From a checkpoint of a small masked image model: 48-pixel images, 43.6 epochs.
Rows from block 12, named by matrix and row number. Rows with one number belong to one channel. Each number is 128 + 32 x the weight over its row's rms, rounded and kept within 0 to 255. All counts start at 0. After the name is the row's rms in percent of the matrix's.
# convs0: first 3x3 conv, stride 2 (model.blocks.12.convs.0.weight, 192x96x3x3), inputs 6-11, a 3x3 kernel for each
# convs1: second 3x3 conv (model.blocks.12.convs.1.weight, 192x192x3x3, transposed), outputs 6-11, a 3x3 kernel for each
convs0.25 102 [ 72 128 154 134 146 135 107 129 141  87  51 101 131 194 100 101 129  92 203  93 135 214  68 151 171 132 111 134 146 102 141 132  72 166 103 134 136 148 135 136 110 115 156 124 143 161 151 111 145 121 126 140 164 106]
convs1.25 105 [126 151 164 129 101   0 133 149 184 118 140 167 124  91 172 116  63 180 123  87 102 178 132 124 105 103  92 117 113 111 157  88  69 158  99 102 101 114 101 124 134 132 146 138 122 124 117 131 124 143 145 119 103  80]
convs0.26 098 [138 122 118  69  86  76 143 117 120 156 150 172 154 201 147 143 255 154 124  95 128 104 131  95 155  79 132 138 145 143 137 148 114 169 140 151 133  94 148 141  74 224 172  25 100 145 133 105 113  93  92 131  99 161]
convs1.26 094 [159 135 135 123 130 107 150 114 116 138 125 130 110 129 131 126  99 107 114 120 134 104  40 118 179 143 104 129 120 125 128 113 161 118 111 158 107 133 163 120 128 130 135 132 181 124 155 158 110 139 136 165 145 124]
convs0.27 100 [115 194 139  94 110  83 150 100 144 119  89 142 189  99 130 121 102 130 113 155 129 132 145  96 142 129 130 176 174  98 122 190 137 152 160 103 135 153  87  30 117 147 105  86 127 157 170 142 182 107 152 130 141 178]
convs1.27 097 [136 129 117 139 132 111 133 118 118 130 110 143 139  84 149 127 117 110  81 118 114 144 175 123  72 155  96 153  94 123 118 181 113 134 178  71  91 127 100  89 142  96 111 113 100 137  91 105 136  77  80 124 122 102]
convs0.28 103 [102 111 104 134 123 119 134  79 132 112 140 133 100 105 145 171 199 139 155 127 135 124 130 134  66 141 111 117 135 118 121  82 108 126  96 121 141 138 129 208 140 151  35 116 107 150 156 146 178 115 149 153 109 133]
convs1.28 098 [113 134 118 134 176 195 106 120 148 131 132 149 131 116 192 135 109 138 114 110 115 182  92 138 140 126 164 110 148 137 123 119 255 132 153 118 124 125 109 147 175  87 122 142 110 115 137 116 164 187  98 150 151 102]
convs0.29 100 [118 114 120 125 141 127  98  94  98 140 121 117 161 192 182 166 192  94 146 106 126 144 162 187 127 106 132 148  80 178  89  89 147 134 165 150 166 161 134 110  42 114 104  39 170 150  78 144 169 133 107 128 122 142]
convs1.29 102 [129 143 133 124  73 169 130 131 118 140 113 129 134 199 122 137 179 125 173  89 147 116 130 139 102  87  96 112 102 130  99 163 168 133 128 138 141 130 127 130 124 123 149 126 126 118 174 110 122  33 104 143 144 148]
convs0.30 100 [ 71 135 148  73  65 130 184 122 127  90  87 172 170 144 113 126 139  93 153  84  93 147 150 141 164 111 143 122 201 134 143 176 125 151  92 113 117  83  79 100  60 115 118  78 131 181 220 134  64 115 102 134 128 128]
convs1.30 104 [135 164 136 147 157 185 131  81 153 141 128 120 135 204 123 119  41 104 127  80 159 155  77  83  91 112 113 134 124 140 118  15 165 131 135 104 137 102  99 112 118 141 119 112 129 106 130 174 143  72 192 128 153 129]
convs0.31 100 [130  91 114 149 101  87 113 147 139 122 125 101 141 167 161 167 203 174 125  96 173 147 124  86 107 123 138 138 161 131 127 149 219 139 103 118 143 174  75 171 116 255 161 178 112 138 156 130 154 144 121 142 126 148]
convs1.31 095 [120 130 131 122 106  97 125 126 118 111 115 132 130 158 142 141 112 147 133  97 144 133 132 182 115 167 118 116 154 132 155   0 162 152 113 145  94 138  83  96 125 125  77 104  91 131  98 111  74 118  84 108 176 146]
convs0.32 100 [116 130 125  85  54 100 117 164 111 127 145  94 162 134 152 116 118 114 127 118 142 102 117  83 126  91 172 146 133 119 127  69  74  96 115 130 132 139 159 134 153  61 160  83 154 135  82 158 148 170 103 153 132 122]
convs1.32 094 [119 197  90 108 101 199 133 149 148 141 121 123 101 185 106 139 140 114 116 131 172 193   0 160 109 101 140 150 155 120  98 213 104 136  97  90  83  85  35 173 126  82 115 123  45 147 147 130 183  55  48 104 135  88]
convs0.33 097 [114 144 126 112 171  94 117 118 117 147  72 137  75 166 115 141 128 157 146 211  80 118 133 137 132 129 127 122 186 143 158 155 105 131 148 142  70  76 104 169 124  96  98 120 103 123 170 146 130  63 143 135 156 139]
convs1.33 101 [146  98 116 125  98 206 137  81 127 131 114 113 142 161 187 139 144 135 113 148 147 143  39 139 137  70 140 142 158 132 141  92 215 113 162  92 146 137 124 127 117 103 129 145 132 117  91 138 124 178 134 143 125 174]
convs0.34 100 [132  66 135 114  99  59  99 114 131 105 123 123 168 119 201 128 190 139 135 167 112 118  78 121 136 132 115 119  81 136 142 130  80 121 121 101 102 130  44  96 140 124 103 108 116 139 153 136 133 158 120 151  95 104]
convs1.34 102 [130 138 117 116 192  74 134  49 145 126 120 147 118 214 111 137  54 134 108 147 138  78 172 133 125 115 132 127  92 125 134  72 141 108 255 102 148 123 125 117 117 104 124 121 124 137 107 130 133 138 105 131 112 103]
convs0.35 103 [103 122 120 157  83 134 124  99 129 112 132 117 115 121 158 241  64 139 129 110 117  75 195 127 111  80 138 144 165 117 135 125 113 115 102 127 144 108 148  79 129 124  38 176 155 129 135 131  20  58 118  99 128 130]
convs1.35 103 [134 131 131 146 172 147 131 139 128 132 102 137 143 139 111 125 122 123 147 145 134 122 127 121  92 142 126 105 149 131 138 156 193 115 139 140 121 124 123 132 130 112 131 139 152 148 139 105  91 142 185 128 138 126]
convs0.36 102 [166  74  97 151 143 117 144 133 108  96 113 126 116 137 141 104 130 209 124 167 101 142 132 156 118 141 158 117  99 114 134 113  68 132 126 124 173  63 161 126 135   0 116 129  92 141  78  64 108  88 144 107 137 100]
convs1.36 101 [127 141 134 109 103 106 140  88 105 142 129 146 134  86 110 123 151 122 113 162 110 144 158 133 103 149 158 148 137 144 108 255 119 104 121 117 100 113  83 154 124  87 133 140 119 150 167 100 106 128  76 118 107  94]
convs0.37 100 [144 159 113 150  57 111 101  98 110 114 131 111 142  99 154 142 149 136 122  96 137 181 149 134  97  97 145 163 105 149  97 217 113 141 128 104 104 110 125  59 162 139 131  85 151 121 139 107 134 170 117 109 150 107]
convs1.37 094 [131 113 104 147 149 209 135 137 147 128 117 131 112 111 147 116  93 152 123  36 163 115 214 155  98 131 114 121 143 147 157 170 168 135 139 103 148 114  94 141 160 123 151 142 117 140  82 124 147  90 111 167 131 128]
convs0.38 099 [151 189 139 130 147 132 110 120 146 106 153 120 128  86  91 154 105 168 101 117 139 132 165 175 149 118 146 132 154 142 151  52 114 102  79 153 141 129 128 103 133 118 183 217 255 135 128 126 105 114 157 126  84 106]
convs1.38 095 [143 147 147 153 135 114 126 117 120 117 119 131 134 136 176 117 127 123 115  82 155 190 186 143 137  76 128 121 169 108 146  65 148 131 132 142 140 142 143 134 131 102 139 137 138 131 181 177  76  51  83 104 150 120]
convs0.39 099 [100 117  97 126 147  92 136  99 127  96 108  72 142 182 195 139 114 146 134 152  82 115 103  98 145 168 132 119 164 163 113 142 168 110 167 126 137 169 128  97 113  68 130 138 126 105 157 139 120 168 125 153 106 145]
convs1.39 107 [121 128 146 150  87 141 129 171 131 126 135 137 116 131 148 134 174 112 119 146 139 106 147 145 150 133  78 129 139 131 140 104 126 137  67 162 141 126 101 156 110 135 130 136 138 120 146 107 135 141 142 133 135 108]
convs0.40 103 [121 123 125 112 133 146 117 149  95 113 157  78 127 126 128 135 132 101  99 118 152 116 119 133 107 129 146 138 133 160 114  83 146 115 131 131 118 134 145 126 171  85 120 128 102 137 163 159 132  95 128 134 126 118]
convs1.40 125 [127 114 128 126  70 139 144  77 121 141 141 126 141 232 146 125  95 135 135 144 118 102 153 132 122 125 112 131 114 126 125 175 100 136 142 128 158 135 130 110 145 132 156 155 129 107  85 108 128 149 142 125 212 136]
convs0.41 099 [128 141 120 125 154 133 123 150 127 136 135 119 137 158 124  54 118 117 141 103 125 140  55 122 149  64 136 117 140 121 196 150 127 156 162 135 117 119 132  94   3 108 177 157 117 100 161 116 170 149  92 129 158  99]
convs1.41 099 [120 135 124 127 134 126 126 120 123 128 135 115 124 192 103 108 137  96 126  82 152 164 169 124 138 123 111 129 132 133 137 184 136 138 125 102 107 122 127 135 140  98 123 154 110 156 167 126 121 186 179 135 161 157]
convs0.42 102 [ 93 136 106  80 114 101 116  76 131 132 117 143 179  71 112 184 154 103 130 155 142 118 145 133 153  48 147 137 110 142 131 146 171 143 169 169 106 136 109 152  83 104 101 170  80 118 134 114 154  57 104 103 144 135]
convs1.42 103 [119 142 128 137 212 140 119 115 143 133 116 129 119 126 205 146 146 133 133 146 126 112 140 139 121 105 119 130 120 107 156 192  91 134 105 144 145 138 136 104 141 107 106 123 134 134 120 144 120 168 207 132 117 145]
convs0.43 105 [ 87 114 101 160 119 150  94 148 124 163 161 123 127 143 170  91 115 151 109  83 119  68 105 176 110 185 146 133 120 120 161  82 142  88  91 142 134 142 150  59 102 146 135 149 127 136 147 113 120  70  90 160 141 176]
convs1.43 110 [121 127 110 133 153 189 133 128 130 133 139 130 124 145 131 135 146 132 105  57 134 109 108 123 146 120 113 106 153 166 136  72  90 134  42 127 106 112  75 168 160 160 135 115 116 169 134 170 120  59 127 149 124 134]
convs0.44 097 [103 139 132 124 103 160 112 107 139 116 108 135 142 151 114 112 154 156 127 108 160 127  50 140 154 175 112 114 120 117  85  98 123 107  92 125 187 157 121 169 128 122 126 147 119 154 117 140 135 119 132 114  87 132]
convs1.44 102 [137 111 120 140 135 130 127 138 129 130 105 128 120 209   0 134 134 132 150 148 107 186 193  86 162 136 124 111 131  98 160  77  92 132 104 128 108 131 127  81  74 117 124 141 126 116 128 135  90 159  57 143 131 123]
convs0.45 095 [119 110 141 139  60 126 132 127 141 109 161 179 149 127 107 130 124 129 141  87 144 125  43 126 117 137 119 127 149 121 125 139 105 134 100 152 122 142 101 132 113 114 131 113 128 129 130 141 131  78 123 121 110 137]
convs1.45 098 [134 132 117 134 141 118 126 123 119 111 140 141 125 255 126 127 115 106 127 161 161 111 176 120 143 159 140 110 134 135  94  87 111 125  90 139 123 102 109 120 128 163 138 148 130 106 127 110 113  87  91 105 211 180]
convs0.46 098 [ 95 134 142 143 148 117 126 151 156 153 158 148  94 160  78 128 100 108 124 165 131 111  55  87 138 138 147 149  87 106 110 118 140 147 183 155 173 169 112 118 199 185 108 153  83 153 103 118 179 126 131 109  79 111]
convs1.46 090 [130 170 141 118 139 164 118 129 121 110 133 134 100 123 110 116  77 140  71  89 125 179 146 122 155 146 121 141 148 160 154 130 133 145 127 117 118  82 119  88 158 137 111 214 148  97 137 128 149 168 121 144 198 191]
convs0.47 100 [126 108 111 148 118 125 130 131 135 131 131  85 169 126 125  92 138 106 138 133 155 130 197 142 103 125 148 115 139 182  94 106 163 115 122 138  88 119 161   4 175 152 103 153 112 138 126 117 118 152 150 142 125 116]
convs1.47 108 [132 151  99 137  86 152 129 114 117 138 131 130 115 224  88 137  94 128 132 128 166  90 160 158 118  96 139 130 122 145 112 124  62 104 131 153 141 117 102 133 145 128 128 129 131 126 171 121 131 113 129 108 121  98]
convs0.48 097 [101  73 166 112 193 118 105 159 130 179 143 131 134 132 157 136 113 113 171 158 164 118 162 129 148 190  83 101 145 131 159 158 108 127 110 173 191 199  53 210 135 141 135 168 140 168 162 119 141 227 160 157 116 149]
convs1.48 095 [152 115 134 116 196 108 139 145 117 123 131 132 126 125 126 120 163 101 179 104 109 116 103 177 106 159 124 133 144 139 131 107 126 133 145  86 130 145 164 142  95 116 146 103 120 107 147 129 138 161 103 109 131  68]
convs0.49 100 [166 104 118 176 172 142 132 127 144 116 134  98 116 145 108 137 169 107 127  37  96 167 117 115 120 117 134 121 172 126  86 139  99 158 128 141 108 188 176 134 111 130 136 136 144  61 119 112  98 156 137 137 151  91]
convs1.49 096 [134 126 134 112 117 255 142 130 130 128 139 131 112 103 119 118 154 118 118  88 150  76 127 157 158 118  87 107 105 159 106 191 140 146 149 110 131 130 128 151 127  82 156 155  78 112 159 147  89  82 168  96   0  90]
convs0.50 098 [121  56 143 135 181 157  87 128  96 126  89 147 124 127 124 149 163 101 139 143 174 134 119 113 148 117  93 114 120 101 145 148  74 162 135 138 122 169 184 145 197 148 151 166  93 117 137 127 103 139 125 160 110 131]
convs1.50 098 [138 128 136 126 172  75 128 134 104 119 102 124 146  73 115 112 132 120 133 143  84 225 187 115 154 201 120 146 125 181 131 166 188 154 158 107 130 122 152 160 106 130 135 135 144  96 164 118 144 127  93 163 109 148]
convs0.51 098 [110  31 140 153  28 144 132 116 112 102  92  95 158 120 142 134 116 109  84 166 144 116  37 148 113 134 130  69 128 164 134 111 109 129 128 144  70 114 138  92  82  69 127 131 114 150 160 149 103  99 110 141  92 127]
convs1.51 100 [135 130 132 121 124  94 127  88 132 127 123 143 121 149 152 131 150 120 164 184 101 185 200 128 106 120 114 156 136 110 134 127  73 116 195 152 129 159 170 119 209 159  92 102 146 156 135 162  91 255  92  99 139 114]
convs0.52 097 [105  74 101  87 103  97 108  97 134 110 180 123 170 177 106 136 197 102 116 131 120 207 106 168 145  94 166 171  70 174 134 106 117 138 122 148 157 125 126 126 108 117  68 102 144 122 103 113 136 115  95 119 159 106]
convs1.52 099 [135 136 143 120 172 158 110 146 145 125 126 155  97  96  52 117 206 133 128  88 102 152 119 111 193 132 155 147 112 109 140 255 197 137  95 141 129 138 114 147 123 101 146 154 137 126 100 107 128 149  97 130 106 146]
convs0.53 096 [ 97 127  99 162  82  88  90  86 114 118 153  97 166 152 119  95 163 143 156 158 129 137 139  68 178 130  93 177 113 163 136 132 142 107 179 115  87 158 119 143 170 147 186 198 158 143 150 141 140 175 181 128 138 149]
convs1.53 078 [116 109 151 129 118 218 136 112 153 134 108 135 144 145 124 130 112 147 146 146 136 157 181  90 212 108 173 131 150 139  99 147 104 150 131 123  96  94  87  96 121 122  89 128  64 138 124 120 156 142 140  79  87  56]
convs0.54 097 [141 146 123 218  76 125 128 121 127 134 131 134 203 189 137 146 208 128 137 111 132 101 109 137 145  66  87  87 124 106 137  40 138 129  42 119 151 123 132 103 122 115 151  83 163 114 169 129  98 104 104 117 113 120]
convs1.54 091 [124 171 117 124 162 142 122 138 143 113 147 127 103 131  94 128 114 155 140 135 126  86 171 109 155 163 132 142 108 121 156  66 177 133 111  96 115 120 142 127 130 110 100 130 133 135 174 162 145 125 159 133 185 137]
convs0.55 096 [104 156  89 163 115  97 116 178 157  80 166  79 156 111 155 122 108 148 166 123  88  84 117 104  82  97 114 147 132 170 129 136 173  89  98 101  88 128 125 106 167 110 110 155  92  85 136 139 141 136 157 104 117 124]
convs1.55 094 [133 138 143 126 168  88 114 115  95 117 118 135 141 104 137 121  90 119 168 149 120 129 102 133 169 132 126 134 125 132 141 170 159 130  93 143 220 194 255 152 108 255 252 255 255 101 114 121  91  85  94 172 170 218]
convs0.56 098 [ 94 113 159  90 103 106  74 165 109 145 163 136 144 164 113 125 103 172 133 107 166  99 123 129 134 124 148 129  99 157 139 113 147 132 152 126 169 132 103 140  76 153 117 156 145 100 116 114 133 100 135 101 131 111]
convs1.56 093 [127 132 104 106 132  69 122 144 145 125 144 123 113 152 118 114 100 160 165 181 183 161  37 138 123  96 102 111  98 152 132 255 120  89 131  94 113 103 133 147 124 101 128 153 146 116 137 105 108 189 108 136 159 139]
convs0.57 100 [124 180 108  88 155 117 130 152 115 117 172 142  96 118 144 195 173  75 135  89 142 118 223  63 145 102  92 120 125 106 130 107 158 147  87 127 144 115 124  57 104  75 122 123 122 145 113 135 158 188 144 127 130 147]
convs1.57 104 [126 113 120 130 132 159 115 111 115 104 133 119 128  83 147 125 133 145 168 122 135 106 145 136  96 140 153 161 126 138 142 110 121 159 162  59 129 122 141 147 159 119 147 124 201 113 124 106 130  88 142 159 159 102]
convs0.58 103 [112 134 165  82 107  95 104 122 138 123 137 135  75 105  88 107 112 115 165  85 109 166  71 131 146  33 133 117 148 121 128 138 213 146 107 153 132 166 125 138  34 152  89  56 109 141 116 133 161  98 160 130 152 112]
convs1.58 104 [117 146 147 109  43 220 130 142 138 102 143 144 126 108 150 122 108 148 125 102 147 182 111 131 111 104 136 118 117 102 136  83 125 133 115  93 161 170 172 120 111 127 137 129 122 134  88 127 126 143 157 101 141 164]
convs0.59 105 [130 135 120 116 140 119 135 159 104 116 137  96 118 241 124 183 131 131 124 113 131  92  96 128 129 146 111 135 132 111  81 124 119  93 139 111 157 185 119 190 117 135  96 129 119 165  92 118 235 119 117  72  84 105]
convs1.59 110 [124 122 124 133 125 157 125 118 140 130 104 132 122 165 134 117 133 126 140 148 137 124  92 141 110 153 105 143 146 106 144 119  89 111 147 125 144 123 113 118 141 114 150 130  91 118 153 151 152 216 166 125 128 125]
convs0.60 102 [ 72  38 101  47 110 124 115 102 117 148 151  90 144 102 117 122 120 110 114 100 122 104 146 134 107 109 133  87 158 128 132  97  97 124 142 119  30 183 153  92 125 181 100 143  81  97 162 151 131 146 124 116 110 142]
convs1.60 110 [117 141 129 127 137 143 135 187 151 124 140 129 129 131 170 119 130 112 136 107 117 134  85 129  82 122 140 128 151 110 129  85 147 128 210  84 127 114  91 140 124 112 116 151 109 133 108  97 132 150 119 125 112 121]
convs0.61 094 [132 121 142 159 118 131 125 139 130 131 129 123 102 144 145 140  72 164 113 126 121 145  84 132 134 103 114 126 113 104  92  10 114 144 104 118 128 124 145 156  79 146 132 121 118 119 149 141 121 191 135 173 108 141]
convs1.61 097 [140 103 124 132 127 123 147 131 120 127 141 153 135 235 127 123 113 129 142 166 129 101 104  92 125 136 140 122 161 110 108  83 129 129 128 126 141 153 156 119 109 132 102  97 128 134 123 190 108 132 149 101  96  94]
convs0.62 103 [ 94  94 142 137 160 118 140 126 117 174 231 109 114 114 146 149 171 133 146 148 104 150  75 178 148 120 125 129   0 106 113 137 106 140 111 143 113  62  92  93 150  62 121 111 107  92   0  90 137 142 136 131  98  80]
convs1.62 107 [123 125 129 114 124 128 134 119 129 119 118 121 123 121  85 141 255 124 115  96 131 138 165 100 117 168  97 172 119 122 133   2 105 134   0  69 121 137 117 147 144 146 125 125 130  98  94 121 145 130 145 142 106 161]
convs0.63 101 [115 160  97 124 184 108  88 127  89 109 126 104 165 203 147 123 182 140 126 147 153 112 144  76 127  95  99 110 119 108 118 143 176 115 108  86 150 119 128  87 111 110 139 107 119 119 130 127 103 118 137 133 167 119]
convs1.63 100 [137 111 134 103  81 189 147 133 143 132 147 138 129 136 111 146 123 144 126  64 120 195 151  79 136  71 160 123 152 129 131 162 144 125 111 130 148 163 144 134 167 117 147 138 143 130  85 141 172 128 155 122 136 136]
convs0.64 095 [122 111 133 110 109 162 128 123 114 125 129 129 135 133 170 164 172 115 130 146 139 142 141 105 103 123 136 135 149  96 160 176 124 116 125 134 124  34 118 138  95 114 107 123 102 130 156 155 152 161 130 140 114 103]
convs1.64 102 [123 134 147 130 221 144 117 133 129 112 127 115 140 156 145 106 135 124 106 127 136 102 122 126 121  11  93 142 135  95 137 163 133 130 116 126 171 216 184 132 168 151  67  69 121 149 158 166  83 131 139 122 119 105]
convs0.65 101 [103 116 114 120 134 108 124 135 109 151 198 143 131 112  87 116 109 125 146 141 128 130  89  89 115 133 115 126  97 171 114 134 156 127 141 138 109 194 138 130 159 151 145 123 130 132 146 135 146 173 117 132 116 140]
convs1.65 116 [111 100 116 141 182  81 126 228 147 116 144 125 125 128 131 126 216 140 157 134 122 113 152 135 122  99  93 111 121 144 161 150 115 127  73 157 123 145 121 130 119 122 108 117 130 131 112 107 114  73 153 129 113 150]
convs0.66 103 [100 149  90 146 146 150 102  57  82 107 125 125 131 180 162 129 100 134 124 144 144 119 136 105 111 106 148 167 120 173 133 123 112  76  89 132 134 116 162 125  99 101 138 136 133  98 103 111  87 123 159 137 128 140]
convs1.66 105 [127 131 137 149  70 157 127 138 122 137  98 131 150  95 120 125  91 130 163 202 111  86 113 129 125 145 122 147 133 128 119  79 116 127 151 112 147 184 137 130 156 134 101 119  97 159 216 143 163 198 115  82 103 105]
convs0.67 098 [ 92 101 152  73 102 138 135  72 109 153 116  68 156 144 138 117 151 114 128  63 117 104  73 132 128 117 152 150  86 101 116 111 143  92  81 133 145 145 127 180 109 147 126  78 217 132  34 135 174 155 107 100 146 158]
convs1.67 100 [125 109 129 140 161  94 107  75 119 130 121 128 133 117 176 126 135 115 128 127 129 154 141 117 151 157 135 131 103 135 105 168 188 138 199 139 138 133 116 112  94 156 134 141 131 100 117  86 114 146  78 107 130 127]
convs0.68 097 [ 99 144  89 174  95 139 120 127 114 126 103 126  69 138  94 119  67 153 148 138 120 100 107 208 142 146 163 157 178 138 121  76 124 124 141 141 112 109 113  93 122 116 137 116  89 159 142 136  65 160 111 129 141 121]
convs1.68 102 [133 176 117 130 116 110 114  77 118 115 123 159 134  66 162 128 255 145 177 123 110  62 204 123 139 166 131 124 140  96 118 169  66 125 102  94 143 170 147 117 151 152 131 116 119 143 180 146 124 136  99 122  40  96]
convs0.69 101 [129 132 107 110 111 134 127  82 129 133 115 137 159 200 156 146  89 153 166 145 142 139 165  86  98  44 129  99 103 106 109 101 129  82  91 140 132 117 130 122  36 117 156 128 161 105 161 119  80 123 112 162 138 121]
convs1.69 112 [124 135 153 132 163 226 154 122 138 124 114 130 130 138 248 125 153 154 123 104 135 111 136 141 106 147 132  95 139 134 110 110 104 126 122  94 140 117 128 126 126 141 120 135 120 134 125 127 138  31 117  88 137 121]
convs0.70 102 [123  98 115 162 100 135 108 138 176 110 205 163 108 178 107  66 135 194  97 161 120 111 116 179 118 128 159 130 100  78 151 124 144 118 104 124 148 170 127 116 120 132 123 127 148 118 126 140  90  97  67 139 144 159]
convs1.70 106 [120 133 132 104 114 124 144 132 127 126 161 125  98 116 119 138 148 131 142 143 145 140 166  89 136 106 155 137 127 125 119  93 119 109 135 134 108  97 120 162 147 135  99 102  95 155 127 145 143 123 134 145 120 164]
convs0.71 102 [ 94 119 116 115  94 153 139 125 123 142 121  90 130  92 159 152 166 138 137 124 121 142 211 120 181 150  90 142 132 108 160  98 132 167 185 152 155 139 159 138 118 100 144 173 104 135 163 103 174 128  67 155 152 128]
convs1.71 106 [120 135 137 113 154 133 117 122 116 129 136 126 172 181  95 131 139 122 181 151  54 233 146  12 196 127  89 119 148 111 169 189 110 118 133 148   0  89 228   0 141 255  22 171 255  75  98 196  20 145 255  70 135 255]
convs0.72 103 [148 111  81 125  86 185 109 120 144 106 143 198 123  94  58 109  77 127 137 121 139 108 141 116 117 145 145 130 148 119 119 170 135 140 133 117 126  84  93 142  80 147 139 134 130 142  87 158 147 130 102 114 144 166]
convs1.72 112 [133 124 122 124 170 129 140 108 127 132 129 125 123  40 111 124 153 147 123 144 111 109 164 160 135  90 113 110 125 122 128 133 106 107   0 137 137 132 118 128 153 146 136 122 136 117 125 129 144 103  95 108 144 115]
convs0.73 101 [131 158 128 139 255 134 117 143 135 126 124 132  75 141 120 160 130 144 150 104 138  97  58 110 150  62 134 123 121 120 136  46 114 113  74 144 130 153 124 177  78 143  85 124  90 114 133 120 245 190 117  99 112 135]
convs1.73 095 [138 109 137 119 195 119 125 139 137 124 141 136 129 164 118 118 108 122 137 100 140 107 168 124 108 142 146 121 131 115 120 125 210 136  76 110 136 161 126 117 115 165 145 124 150 118 137 101 108 249 153 129 138 120]
convs0.74 102 [134 123 141 122 103 130  93 144 121 116 147  72 147 116 162 115 130 122 118 166 131 163 150 134 145 155 147 133 138 100 141 176 125 137 135 123 122   0 166 139 142 149 119 143  97 162  77 164 128 147  73 144 150 154]
convs1.74 106 [132 148 144 109 117 138 141 106 135 124 133 152 109 129 121 110 255 136 149 182 149 117 156 113 125 184 127 135 154 121 124  86 123 139 142 101 125 146 105 119 168 146 138 160  99 118 134 140 129 153 128  66  63 120]
convs0.75 101 [108 153 133 120 134 172  87 178 106 102 136 137 117 115  90 115 128 107 115 163 100 124 127 109 126 160 145 144 117 105 134 137 137 145 148 137 124 103 142 130 109  18 137  87 238 139 168 149 161 118 161 147  83 209]
convs1.75 098 [119 115  91 144 129 137 120 126 119 128 154 126 154  33 134 126 162 117 167 180 114 134 174 131 146 115  98 125 132 131 134   0 121 123  86 128 115 139 105  93 155 107 132 122 115 100  98 158 137 118 126 113 152 168]
convs0.76 101 [117  83 125 123 153 116 127  87  87 141 115 160 136 186 156 132 121 124 147 181 141 134 198 129 131 155 148 124  94 126 136 154 140 135  77 185 133 166 117 124 154 106 114 131 147 114  55 119 125  61 139 153 140 119]
convs1.76 105 [133 167 131 147  90 181 139 123 135 135 132 137 122 170 114 143 101 141  95 117 123 116 173 150 149 134 131 104 103 102 129 152 104 115 105 121 135 158 124 125 172 142 109 135 122 131 134 140 118 149 140 126  73 106]
convs0.77 099 [121 118 112 111 234 111 123 128 118 135 108 140 110 140 143 126 143 136 123 174 142 108  84 164 148  67 117 135 137 115 123  80 111 126 124 138 134 151 108 149 140 114 126 175 116 117 160 148 116 203  78 117 167 159]
convs1.77 103 [131 137 137 136   0 150  99 139 118 125 143 120 127 255  97 132 113 118 146 130 132 114 140 116 150 135 119 127 126 134 105 233 101 135 106 155 117 124 106 151 171  99 125  96 125 133 141 144 107 251 151 145 114 152]
convs0.78 100 [ 97 125 120 130 178 135 115 144 127 132 178 123 175  45 167 101 154 165 132 130 131 122 154 108 148  92 151 101  89 132 179 203 109 112  93 109 137 107 105 156 186 132 113 100 205  96 162  82 112 180  37 114 112 147]
convs1.78 099 [116  99 149 154  39 164 133 157 131 114 149 142  81 103 126 132 174 126  95 174 176 145 117 100 106 108 149 125 155 133 106 110 197 150  83 122 147 140 136 127 141 125 177 171 150 115 106 157  71 135 131 105 139 120]
convs0.79 100 [125 134 112 160 146 141 101  71  72 165 151 130 123 207 126 132 174 143 105 123 144 152 157 176  98 108 135 155 119 110 161 185 124 123 144 144 187  90 111 116 124 100 153  33 189 120 176 127 161 165 137 119 144 105]
convs1.79 099 [127 141 103 125  58 163 119 150 121 115 102 117 119 142 169 119 116 102 109 132 132 104 102 127 153 146  92 128 105 132 115  22  87 129  71 121 151 123 144 149 109 150 147 213 145 115 172 115 114 114  98 163 133 163]
convs0.80 101 [142 134 123 117 142 162 160  92 155 104 110 117 131 161 106  93 118 125 122 110 135  88 112 146 164 135 169 126 123 129  95  55 118 136 128 132  86 105 101  19  41  56  94 119  81 114 155 126  84 105 134 125 102  87]
convs1.80 094 [132 150 156 128 103  61 121 127 110 126 125 139 105 113  59 107 108 106 108 110 111 202  52 193 149 193 172  93 102  93  96 137 108 133 162 109 143 148 158 141 114 105  93  84  94 118 161 123 119  82 150 160 156 172]
convs0.81 100 [ 95 147 113 255 209 121 128 224  81 119 145  93 160 163 118 143 197 162 143 150 128  61 110 121 136 156 119 113 149 108  59 152 122 116 132 153 184 102 115  47 152 145 168  46 119 120 148 115 142 132 138 131 158 139]
convs1.81 087 [115  89 120 143 158 126 111 136 115 124 125 128 129 131 124 122 115 138  97 134 105  92 164 189 125 114 137 147 103 145 132 105 165 120  98 123 149 128 158 136 201 154 151  99 129 118 156 126 110 149 155 117 125 115]
convs0.82 097 [127 125 105 184  99 139 150 124 162 142 130 142 170 134 132 136 170 119 145 168 103 114 111  80 117 152 150 129 141 105 160 169  57 158 159 127 139 163 141 127  84 153 165 136  84  89 177 143 130 118  96 136 152 151]
convs1.82 097 [128 125 138 118 134 135 132 150 113 140 134 127 128 134 119 138  68 117  98 111 122 142 194 128  90 101 142 120 116 146 104 114 149 116 153 153 159 129 117 125 168 116 135 167 146  91  75  91 146 102 121 154 181 180]
convs0.83 101 [119 139 130  82  69 131 148 130 139 190 161 122 111 126 159 165 151 143 127 109 165 153 103 102 138  94  77 102  76 115 101 117 138  77  85 104 114 111 130 208 141 152  99 117 138 136 121 122 103  82 108  92 124 119]
convs1.83 100 [129 136 131 127 138 130 134 117 110 133 125 141 125 148 129 130 144 169 113 109 126 133 164 116 168 110 183 140 106 143 150 163 121 129 141 203  78  74 127 117 131 105  86  69 137 148 218 141 176 220 174  84 188 100]
convs0.84 100 [123 118  69 153 160 152 137 134 102 136  79 150 100 156 143 137 106 130 105  99 128 103  55 123 105  88 158 123 140 117 143 169  95 134 158 141 136 105 110 101 108 188 102 153  79 112 127 131 117 122  86 107 100 150]
convs1.84 094 [108 133 104 109 197  82 126 151 114 121 154 148 108 155 160 126 142 108 108 125  83 118  32 105  92 181  78 134 181 140 127 118  92 148 159 112 131 112 148 150 144 124 133 133 144 108 100  95 128  84 160 123 170 117]
convs0.85 099 [165  31 129  88  67 101 139 112 109 132 126 151 121 111 136 144 119 123 145 112 150 115 155 171 149 145  96 167 119 104 122 146 119 126 144 124 150  67 117 134 104 160 123 113 139 135  22 148 121 112 132 133 142 129]
convs1.85 103 [130 113 134 146 115 127 110 255 132 129 136 111 116 134 127 131 200 116 122 131 150  41 121 141 190 192 106 123 109 120 109 133 128 137 210 124 133 125 124 143 151 176 118 159 165 103  70 142 131 141 107 123 169 143]